Weights of a small class-conditioned image diffusion model.
Model: 2.89M parameters, norm rmsnorm, activation gelu, num experts 32, patch size [4, 4].
Rows from expert 30 of block 3, named by matrix and row number. Rows with one number belong to one neuron. Each number is 128 + 24 x the weight over its row's rms, rounded and kept within 0 to 255. All counts start at 0. Numbers have three digits each. After the name is the row's rms in percent of the matrix's.
# up: expert up (model.blocks.3.mlp.up, 32x32x128), inputs 64-127
# down: expert down (model.blocks.3.mlp.down, 32x128x32, transposed), outputs 64-127
up.0 083:138119133126122083102145103098139125173159131070147107131123131143105164115124152117119127156134168106121104170126157122129121126107105122096172191172139113096135118184116128072111133118114113
down.0 077:126146109091119129184153162167146110128158113124121123131154158148123133142133119114163116119153153137133137072102096093084107125137079120068119134141071119120125110124174107129134121139139163
up.1 133:136144137126133082129140109124115118145145117149170142132125095127089178094079114127164168153165170123141125165131156109146124139136131143092111094158130139116124179145127122136119103144158132
down.1 115:140121080093120179119141114141141142160122151127135111131132202120092128115157125140176144162133118157141119156120106129127108132105112114059117144097135137135126173111140115160132121132144111
up.2 072:152121110146110104046106133150129126086106083149135156124165107140164138120135117119082130155112153135158197116113148131085137111114139142109120153145134092107131141166161128120115136136134098
down.2 119:123139128114133143113122150128130096033127092174133122113082098118108164170108148118075139091153171125137164140132125117115147112139155110122129165125104138113126129097127134098130143086136133
up.3 117:120146103132143098105125117123118139068103080108154146123124171143151100144082119146125135090148140119116146169144096135092123117102141103112070148153126119100127166162106138126109151101167138
down.3 130:125131149092123176138104129119125102036110184167125144124103091121167135150127097115100134123121118121115142146127113130152147136118139126129088153146141126144124108121134124143134133121151106
up.4 091:117105123139142117163113130154147101138107127172121145119108136115140112097180138144106111095113167136139095136134111090119133115177164135137063117085137141119132103150154134095136127168153140
down.4 091:136144093124110109087121130113130107117095070172151160124059082144112136151127124151120108120105135148130154144134170119120094131097150119132080136191100111132136048133152141086132114109122153
up.5 092:131128159072155145109098116144132134124105173117114193132141117128067114128123125135109115132128057137126155063119097151192137157128151112133150137151157140145148168156122114120150140119135144
down.5 082:111148130143161111099117100122132123232135050081130097130168112143094153160132131128088131145138099147101109168139129136078110115138156130092120152128121131108126118123151138120133135119130164
up.6 080:091132088075134113147143120119125097120165150145125115112123127118122109130106113109177158095087171139103143131149146097139160087102120137123144078170126136144094155143123125102125130117113098
down.6 088:125134145087148152126115126102137116093098082155129101121059149120137147142083107106090127103112163113117146133130125134104086139149115123105126122195090101113113095130145156123140127115128107
up.7 103:125149144132113107104159146153122114161106126172150137142195085159091136147100138175128146076145142127142137100129092130145111156158147104157125146133110129146127140147092138158113120148152146
down.7 105:137121149152121128217113112115119124119136123159129048130125122111121133106091182105088119146151141141141133113124084074183149143135131139128171145072109124131126142117108125105117144154115146
up.8 098:141132163142148124155163131158120144185202165160105160150084130140111175114155160149100140171141143116139104121112150149208138135156147134126171110132121148153137109083132115118154114114133133
down.8 094:122148147067152215104129139107116133056150154157136141116072118132144113143118124116099107123144140120118159154122104082057113126144122105090085134127122125147109115130152128128140133106157093
up.9 089:141138101136138123153136072119131137111100112135163142128102118114148164107101119095137117134139130115155105160109165068108116135146108137097052146182127095134126152122120128136100121098159107
down.9 077:134146149130112103137142103168141121092083124105171125125186122111131148096138139138117149137158128176137127146114117083130110134133100120089158081124157157134122167096153118067113128122130199
up.10 100:127129127131136126138144137165125131134132122072137099112089091100099127131152088188091113090077155165138157140145113127111111115123119096123117157142143099101116127159127126143114159085133144
down.10 098:135129122129134119102109148146133124137119066174129134114035101120103116137063079134118145099135142150141193114129124091127107128130156137120149129165118127108125090114169152121148131108125108
up.11 102:127130121121123112084149147145116157092107085103112146111127112131136134162110076129086136105102120130123134153135096135092130121112160108111158112090141122096129120133111132154124148110146139
down.11 100:148119134151130180145122123108131135064137209099119106120131135103093135119172121139163117134096140112143088125121157153188154131126137135143116144084127143121111173142116131144102131130117086
up.12 095:112079137131154118115139141144125130146131101135119119096085146151094148083119131165127140149092164098111151121142120139133146122110130117082145105139123138131134091145098122103178130130113148
down.12 104:124139116091125128120128139133123123072158125145159102114097088132141159154122128149116126145127101105132138151134152110134142127139171122200105154038100142132133057149110148137125139094111120
up.13 088:109130153145137129135132107114151132096078145134155106144164148112104142102163150084126121134116154155125129113111105047155132136169167133139132106134122157124119128098109133114141115112120155
down.13 103:109133133094133133118114125098119115090135097194122178128058099132104122155135128106096116107171147139118150118119122133147117126097135140142143128175090111121112053170141132086144139115133123
up.14 145:116103094143136152094117110139137132090151124118146133115128141128146091169184087172130119110140131118129130152126091133084135100109143116123127128125125129140126114143136126116137137077132173
down.14 097:135121098163145114165111142149140125187168121087122112139189137134101131144119137139116123147125121136131125148129131083116108124133117128091152115140122114116138121179126124116124128143119174
up.15 107:154160140100121134135120084142124107142156141144154151142137076083117139119096102119156139120213161155130142152124120115185107116115125120181127117132110107098128182111142125178089143147154103
down.15 107:134128104169103080120160124132133115111134149082152118114109098125084112103105126142136126109126126082141130129126130092104125103130161154171108156058114142112127095124108144153126131152115097
up.16 083:129130130166152107132135114105130129153152161154159098129099124115078159135155068151060120111138135116133165067130137078136106120123115126127143077114127127103120130117109133076105149087119112
down.16 086:118152140170133149170152115116129145151124079120120151129099179104109123130099085091119115080177189131109120128114145110125113099110117128100122117144116128134131086126165137081127131126128095
up.17 091:138136151139113115136113116137129127085132165155130139113174089128122160117137162189171137083096146152162164119116142112098157131121120128164128152141120120110128146148150109048131139152120107
down.17 108:130127141141101145113173138125128108101130157146104138112094087128133096141158047124120115138154113139118083146114162159141142129131192126147151120124104148140128147144205126145144122110150110
up.18 084:126127126119145121189110126162129144189187163198119117127188158105142130118125116082056118093117131099152101145136102118147138120119141113089150148104164099126140076114118119128127124136119128
down.18 100:137122125121126156101138133125125133080106129135120124121194086153156124141128165123103145090129112127125144156124128112157140135134142141116170160141162144131123110126135123121159131104143125
up.19 133:124117101125108131148112116122136132099134147116095120124143072122131120122156160179104141134140179184123138139137116118139138093126107141103101105113106123116139142146142132047137125107090079
down.19 115:138130139159135125131090146127122149174108182096131132128132145128133076109151223099049122130126135034118132116129102116099131117133118129143098145092142100129118134100115119096099135160147129
up.20 114:116118119117135144172075102152130108118117154185180166119110103102121149084098097124129154138173146099138091163138079111162120098102117140155121120180164120158148169132116113129135117129163105
down.20 138:111133158171147116157134129094102142123119112156130162124093101123158099168105141158097086118106105127121100146136104144136157116163103115158126118133170109130131165112094140157111131147114076
up.21 093:158147108126111121155122124142112126130077118115081109141179116150119137145168186157081125105161134181132085147123111113158127132110160130126083166120151094138148115124120160081130148163127139
down.21 106:125118101134112163112107118130148111085146094145103144132093115110101143159139081114147134100099160204106186140132156139160122120117155123164144126157148145119114139115118112115138136114154134
up.22 083:136145160094146083094172067154140140138149135106150120151133087135060118145173100179162134114142124073134171182125111145125141131123122129145165124081144143145138144160114122127114124105140150
down.22 074:109138140114153139134112124109114107118103096103127168131140134136147140131127180108117136121086125117092157136134152103081133105124141125152135102194137130141130092186133124068119132097127160
up.23 105:125140143159146110068193121085139145125159076112096087119134131132115123132117155107146116139125147162099179114116116152133112129128090110113154094121104136100129134139130122136128154135109160
down.23 094:110134152164146120123122143097096114110120130151118177134106130138141149158088143141103113099108119138131120128137123127111120113135147116166143133143180116136127142135116127153134121140138081
up.24 095:130131130161161099104180116136120121168090115162134161114138123149122130117127128191177129112159140148136181125113119134167143153154156112128143100145117150130132159143109115124139125136153169
down.24 075:110132075164131067150117160148122098181142048098123113136156139137142122124127165100116136134112104164123193141145109125081121124128123122144168125157116095122156165120100123105124122123126178
up.25 094:133116152115119126131134116117138173126166142129141132133149151109111161129150147150139121143139186131133088143124134121149121120104122122128167145113134129095104114189156135096104149101093129
down.25 098:125118084120123139160144102134124140155129139118132108140199138132123150087177136128150124114144147115103123118111107105114137129126099140109127105078088128123115143100127125166130125150117124
up.26 085:128140148130130146151122125137129111120154120155121071145108117118123165079079173125146103130174130154139107092130106082207097130101109116164102113126116108112163168153165137126141124113118120
down.26 094:122133131180130080130145143143128146058142117097147100134134116145126145106122143130108137154150138142117100098126097103090109097134125136132133148102107121130137140202059136091120143182135169
up.27 104:155124131160096118111118140149111144130124141089136121138151135150157103122195192093112140122136122181121069154141148141151112105104136134107082137166136096149149121119155152126149121130123076
down.27 098:107122124077141182129111118147134103104177175114137142118126164122124129132132111113178135108112127154152167085148159137106108146119110107088111106145086113090115146084152122090121144116135137
up.28 102:131134118143111166074134137122120139000128103109122125108153144128149089118114120114090116128126130106126124108142158089102129125105113118113108135097131134102120079157164122152123125142141170
down.28 095:120133132126158129095140144131119130109171139106117111124222103160194103082152199140100135129153153117118124133141079143051112137147090123120087135133092111144141126144119130114148129159128170
up.29 097:112105118121125134176131140108110123088124117079119087142148169144118102148109118156135128078142152106101098155136103075112117133144148110178129091139109126132141099139118125155132123103143161
down.29 088:109147094124118087125128142149128082076100077170142174113081084118124161165099128122093109136130121145126139150120130142129122111122146125115122153166068133113123087160128137071118134090121164
up.30 104:140142089104121108137125123132122118149106108114092123107114106158140144101146194155094124125139183219135106138136113095112137116100115140130106113146129102098132148151111104070142146114125115
down.30 118:122163134146148133146080139108124141097119076081126119147146139141102137128080091147201123101063108183112139178128128122086137110119128137101154122115165123129136152100123106163114099062143110
up.31 097:138113127135148128109143108164117160225146127107114127111062146119114136128108100139123122143145135110122105143141106179149123116097121152123149115173128114110119173163091145056125166131109100
down.31 092:128145135113124117120100147182144104109114053169126086113086118126112128149109112104072151119154088145135129131132183129138113123124182119109160129198107141117124080147146133061138145103124158